python train.py --residual_init="none" --eps=1e-08 --final_lr_fraction=0
Rows from block 5 of the image encoder of a small image captioner, named by matrix and row number. Rows with one number belong to one neuron. Each number is 50 + 15 x the weight over its row's rms, rounded and kept within 0 to 99. All counts start at 0.
After each neuron's rows are labels from the 100 images, of 14976, where the neuron reaches its largest size: "responds to" is what is common among them. Only what is clearly more common there than usual is listed. The data: scattered letters and digits in many colours. In brackets: how many of the 100.
# gate: MLP gate (encoder.blocks.5.mlp.gate.weight, 480x160), inputs 0-159
# fc1: MLP up (encoder.blocks.5.mlp.fc1.weight, 480x160), inputs 0-159
# fc2: MLP down (encoder.blocks.5.mlp.fc2.weight, 160x480, transposed), outputs 0-159

gate.26:91 48 49 51 83 26 47 40 58 14 42 35 60 34 76 59 67 54 61 38 51 66 71 65 54 51 60 47 72 50 58 60 37 34 37 23 53 30 66 35 58 46 63 44 63 56 45 53 44 49 51 54 57 57 54 63 65 15 44 61 54 22 72 49 49 95 45 46 45 11 56 41 58 57 40 47 31 64 41 57 57 31 51 42 43 40 59 18 60 56 58 47 67 46 26 41 59 81 35 68 61 50 43 36 56 15 43 39 69 50 56 56 41 70 35 32 52 43 74 41 54 46 28 49 56 31 56 47 65 24 62 37 47 36 42 66 41 50 39 52 40 47 48 45 60 65 25 51 66 16 47 53 10 56 36 66 79 41 57 56
fc1.26:28 43 49 21 54 43 57 51 76 53 48 15 46 28 34 66 34 75 55 44 39 75 42 63 36 51 33 50 58 63 67 49 27 57 56 48 65 45 57 37 40 55 25 42 54 28 53 70 43 56 52 43 66 75 44 42 37 38 52 17 54 40 19 36 48 45 47 42 64 50 62 46 39 54 70 46 50 65 46 60 47 64 49 38 32 71 34 63 42 43 42 35 59 66 56 52 52 49 28 44 47 44 42 31 43 69 76 62 54 39 32 43 51 64 39 68 69 36 70 57 32 80 63 21 30 53 00 47 51 46 55 36 59 89 62 59 59 52 66 47 28 37 65 64 34 25 45 61 84 65 65 40 48 36 39 42 32 64 18 75
fc2.26:35 58 24 44 66 63 42 40 78 53 41 34 59 47 47 94 49 63 47 55 26 22 37 55 58 38 50 44 11 61 41 79 36 57 57 26 60 64 50 43 51 39 51 46 54 56 41 65 49 54 57 75 69 40 50 23 61 67 44 68 47 53 63 49 62 33 69 46 16 40 44 58 46 40 38 76 42 60 53 46 16 48 51 33 42 57 61 72 52 45 48 58 44 36 57 85 51 26 78 54 51 57 53 68 70 68 46 30 41 66 62 49 50 42 68 32 47 41 54 03 10 64 43 41 60 36 41 41 33 64 36 44 55 69 70 56 56 53 32 57 43 53 58 63 62 30 44 35 58 20 51 53 53 28 35 55 64 44 38 83
responds to: white (93); orange (41)

gate.148:46 57 31 55 45 49 65 20 68 25 47 28 51 49 25 82 35 61 58 53 82 43 39 32 21 27 41 66 47 58 58 41 39 36 64 32 58 57 51 54 60 54 49 38 45 42 48 65 49 23 33 35 55 61 75 27 64 62 56 67 54 28 33 69 61 61 02 56 57 49 24 55 78 84 56 26 53 48 67 24 41 41 30 43 31 48 75 48 59 52 40 41 56 68 34 68 50 43 42 63 54 48 54 55 33 54 62 53 27 38 29 58 71 40 35 73 87 53 27 44 52 48 44 64 43 65 52 56 66 48 46 28 56 53 55 41 41 71 36 68 55 46 53 79 66 47 60 58 42 56 62 50 12 47 40 74 49 47 65 58
fc1.148:45 71 57 43 49 46 52 60 41 52 37 27 41 45 34 73 52 23 47 59 47 67 82 38 42 55 43 62 66 46 56 28 35 48 49 41 68 42 32 57 46 81 32 57 75 52 72 49 57 34 48 25 40 71 47 43 59 56 54 53 45 35 33 65 75 57 40 63 57 55 28 37 64 65 47 44 49 82 71 60 47 76 59 64 40 45 29 31 56 29 36 38 50 41 45 41 79 55 52 23 36 46 33 50 54 95 43 63 42 45 30 22 35 55 52 58 61 61 52 35 68 21 47 62 23 57 63 90 52 19 54 46 54 66 44 53 52 53 29 45 36 48 78 76 66 59 56 44 45 30 76 22 43 52 34 39 64 46 27 32
fc2.148:31 42 18 58 56 44 45 37 45 57 53 17 44 47 57 30 46 24 43 16 46 53 46 48 51 77 54 48 37 55 43 51 33 55 39 77 62 45 35 72 44 51 55 49 63 57 36 37 50 66 78 43 39 44 66 42 47 68 50 51 44 44 55 60 54 43 53 57 51 17 60 43 42 96 53 44 50 34 53 57 40 59 52 53 62 66 78 39 42 44 44 86 44 74 63 51 30 57 14 49 13 58 40 20 31 32 46 49 33 26 42 85 55 55 25 86 44 39 32 70 49 54 47 54 77 59 66 74 44 40 49 36 80 42 62 74 55 46 52 74 52 50 50 47 30 37 58 63 54 35 53 41 35 58 26 52 60 65 76 55
responds to: teal (89); yellow (46); pink (43); white (41)

gate.76:47 29 48 63 66 34 57 58 22 28 57 50 34 37 43 46 38 40 30 48 56 47 52 80 38 43 90 63 54 36 37 30 56 68 74 56 59 42 78 47 60 71 44 63 72 57 45 33 54 62 27 26 47 73 65 40 42 22 33 35 46 40 54 66 61 41 57 77 36 50 52 21 51 49 38 80 48 71 46 46 49 50 42 46 47 44 66 73 65 41 45 49 36 41 47 42 61 45 53 43 53 36 71 74 50 52 62 51 20 41 24 33 53 67 55 39 31 70 30 55 40 41 37 45 46 70 58 57 57 28 53 84 42 54 47 66 20 55 57 59 52 50 60 79 32 49 57 85 56 07 68 24 67 52 59 65 71 56 38 34
fc1.76:36 46 33 67 51 36 19 54 67 26 76 38 43 58 76 99 57 75 61 37 61 58 51 53 45 58 38 74 55 44 66 36 45 51 56 41 65 41 42 37 49 48 53 54 40 59 50 63 32 45 24 32 25 56 57 58 57 60 45 42 45 59 42 53 40 30 45 42 20 65 73 35 47 77 56 67 45 52 44 53 39 66 43 37 53 58 70 35 53 70 36 77 51 72 44 50 28 39 30 42 13 75 56 36 50 51 49 33 67 29 12 56 50 33 49 47 68 58 69 65 51 45 48 47 59 36 65 48 55 24 23 29 47 29 35 33 50 62 40 58 47 38 61 79 61 57 46 54 41 59 57 29 56 78 20 47 74 56 48 56
fc2.76:42 36 00 45 61 58 55 58 88 65 57 73 37 49 67 79 28 28 66 58 45 67 34 53 66 60 52 57 34 57 41 34 50 42 43 50 48 28 41 33 48 59 21 49 50 67 43 39 47 32 52 38 31 40 68 45 48 51 46 50 43 75 42 56 28 59 22 47 31 72 39 71 43 55 57 33 14 28 51 39 57 41 40 32 71 49 35 43 22 48 71 75 53 44 51 51 54 47 54 50 49 66 51 49 67 99 53 35 42 46 53 44 31 43 26 63 37 23 78 53 53 62 80 44 65 48 71 66 32 82 67 31 40 58 54 50 56 66 53 50 58 60 38 41 46 52 48 68 31 40 44 46 41 60 40 56 48 59 61 58
responds to: white (46); yellow (45)

gate.390:64 65 69 72 46 47 58 56 58 57 38 59 59 56 58 59 44 66 50 54 27 70 36 56 60 56 46 01 31 19 31 39 57 62 44 41 35 60 71 43 55 34 49 65 53 44 49 42 52 42 53 88 59 50 44 36 48 41 57 39 62 45 44 21 21 63 59 47 43 33 76 27 53 17 52 75 68 55 54 64 43 36 35 48 28 37 52 64 43 52 47 43 67 42 51 58 47 43 67 68 58 49 26 54 58 51 81 32 79 49 80 43 55 50 65 39 43 41 60 68 41 80 48 13 47 32 29 22 35 53 64 58 44 56 28 39 27 33 84 41 62 52 31 55 33 62 61 35 38 74 38 54 83 44 62 67 50 49 61 54
fc1.390:44 59 74 61 35 43 48 50 70 61 34 67 68 59 47 82 58 76 68 67 55 58 49 41 66 45 26 43 28 26 46 32 78 63 51 37 51 65 58 40 50 38 58 78 51 46 49 27 81 63 47 62 54 37 42 47 38 57 68 57 41 57 43 25 43 50 74 35 46 31 71 43 61 28 54 59 64 62 48 59 47 59 55 46 46 53 47 81 47 42 44 40 86 27 56 50 41 49 77 64 42 42 45 50 82 23 65 12 51 50 65 21 46 65 50 46 49 37 59 32 42 74 35 17 46 30 52 60 47 60 51 53 68 54 31 19 33 29 69 50 62 55 44 53 60 61 52 26 19 49 29 50 82 49 81 46 66 49 52 62
fc2.390:80 11 59 53 54 35 64 48 71 57 67 45 50 46 56 44 39 67 56 68 54 50 28 64 44 63 50 44 43 71 73 75 33 69 44 31 61 44 41 65 52 63 52 40 57 53 71 95 44 64 43 38 46 50 56 39 25 33 35 43 47 38 63 66 15 46 70 63 80 74 50 78 69 56 31 25 47 42 66 59 52 58 50 71 28 47 35 49 51 23 53 64 27 33 58 36 70 23 43 51 71 54 59 48 26 46 34 71 41 78 58 53 41 40 42 38 44 58 47 40 52 57 56 52 47 63 47 61 47 40 30 26 43 46 50 62 38 60 42 65 36 34 58 35 75 64 17 63 62 14 21 63 43 50 50 36 35 58 64 55
responds to: teal (83)

gate.59:38 63 75 42 41 33 54 55 80 60 36 45 72 56 40 33 44 37 37 29 61 34 31 35 47 28 54 51 44 53 71 67 67 16 56 43 44 16 38 68 12 62 58 60 53 44 52 37 35 69 52 52 76 40 15 49 41 77 56 56 48 47 32 29 38 50 26 68 59 64 28 47 52 63 46 33 38 57 66 43 55 51 58 43 52 67 49 48 32 52 41 70 70 55 64 59 41 52 46 69 50 50 39 47 34 30 24 36 92 49 54 50 80 43 47 62 41 54 30 59 52 27 79 69 65 55 54 72 49 55 60 33 62 68 69 43 51 45 28 72 52 89 44 57 60 49 27 42 35 55 56 63 41 36 51 65 18 62 64 35
fc1.59:42 47 66 58 18 52 52 75 69 73 54 24 59 68 70 82 59 57 37 47 71 17 50 24 54 45 44 44 32 67 56 75 41 22 59 42 49 61 39 51 34 58 50 86 42 67 46 64 39 53 47 53 53 40 51 35 52 64 31 42 35 54 41 43 45 40 23 34 61 39 37 51 58 58 29 32 41 57 48 74 18 39 57 31 33 70 37 58 31 37 11 66 53 46 66 64 63 34 31 62 28 58 55 64 37 60 35 44 66 63 24 26 64 48 48 43 45 24 41 82 58 39 49 41 41 57 64 64 54 60 62 49 49 79 57 75 55 50 29 57 47 64 28 54 58 45 37 46 41 62 57 63 17 74 45 77 39 56 56 39
fc2.59:34 39 28 48 59 49 54 21 54 44 51 60 23 46 40 51 41 43 45 69 39 64 10 53 51 77 53 61 56 50 30 51 53 57 42 47 72 51 85 27 43 71 64 33 63 47 72 58 40 63 46 53 45 57 74 54 34 23 77 33 54 44 58 40 52 59 59 47 35 66 72 46 59 44 46 37 49 50 47 53 59 50 41 57 53 57 37 50 65 47 58 50 74 80 26 49 41 39 48 62 48 52 39 31 66 48 57 32 48 50 46 42 30 21 67 60 59 94 45 29 48 86 25 75 46 55 32 32 51 45 33 73 60 17 60 51 63 51 78 60 34 57 62 50 63 56 36 60 79 31 38 90 54 23 38 41 47 27 68 60
responds to: white (44); orange (42); pink (42)

gate.47:40 34 46 44 37 42 50 66 32 47 77 18 78 61 43 33 46 59 34 57 91 49 50 25 42 36 45 39 48 60 53 76 51 70 37 28 66 48 71 38 65 54 77 37 47 51 51 61 42 39 76 42 59 32 41 44 61 70 56 42 19 46 49 25 55 45 38 59 56 42 66 66 80 73 58 48 65 53 39 40 39 29 47 34 44 67 76 53 20 43 31 56 75 38 51 57 37 27 37 44 48 59 30 61 71 39 49 42 38 30 47 60 83 55 39 67 36 45 30 46 42 57 35 39 58 54 50 59 94 35 65 52 87 62 38 32 39 48 32 29 63 36 40 58 48 45 82 33 36 61 40 33 38 46 56 48 56 64 66 58
fc1.47:62 61 46 55 57 38 42 30 25 29 41 77 56 66 42 70 50 33 26 39 61 58 75 50 49 49 42 77 61 32 75 49 59 52 47 66 55 28 25 45 30 43 27 49 37 51 53 39 48 42 39 50 34 15 30 45 55 45 37 40 59 66 49 87 56 54 26 40 41 57 55 67 61 52 24 03 24 61 80 73 53 71 75 68 47 27 41 34 61 61 63 46 51 62 55 41 63 66 29 25 52 64 57 69 52 63 57 52 43 59 36 32 37 43 44 64 65 48 59 58 53 49 62 71 44 46 59 45 36 45 43 54 11 56 55 68 82 63 45 37 52 48 38 34 61 53 65 63 48 32 60 90 26 63 46 63 57 39 48 40
fc2.47:29 30 61 44 55 62 36 56 45 57 47 11 66 48 49 43 40 72 60 35 44 34 47 45 46 57 56 46 36 53 55 42 45 44 65 50 65 52 75 66 51 50 79 27 47 69 36 43 35 57 65 43 74 50 64 51 58 54 50 72 24 20 42 43 48 28 59 48 51 30 40 49 29 53 81 65 49 41 40 37 54 45 35 37 62 74 87 55 42 32 47 67 59 31 62 40 27 52 54 58 39 61 41 25 38 27 48 51 46 06 81 81 45 30 62 50 53 54 34 44 50 34 36 29 84 58 72 73 40 28 80 52 77 54 44 31 48 56 32 63 45 46 52 63 27 56 59 44 60 70 63 21 52 35 45 59 28 64 61 64
responds to: teal (71); blue (61); brown (46)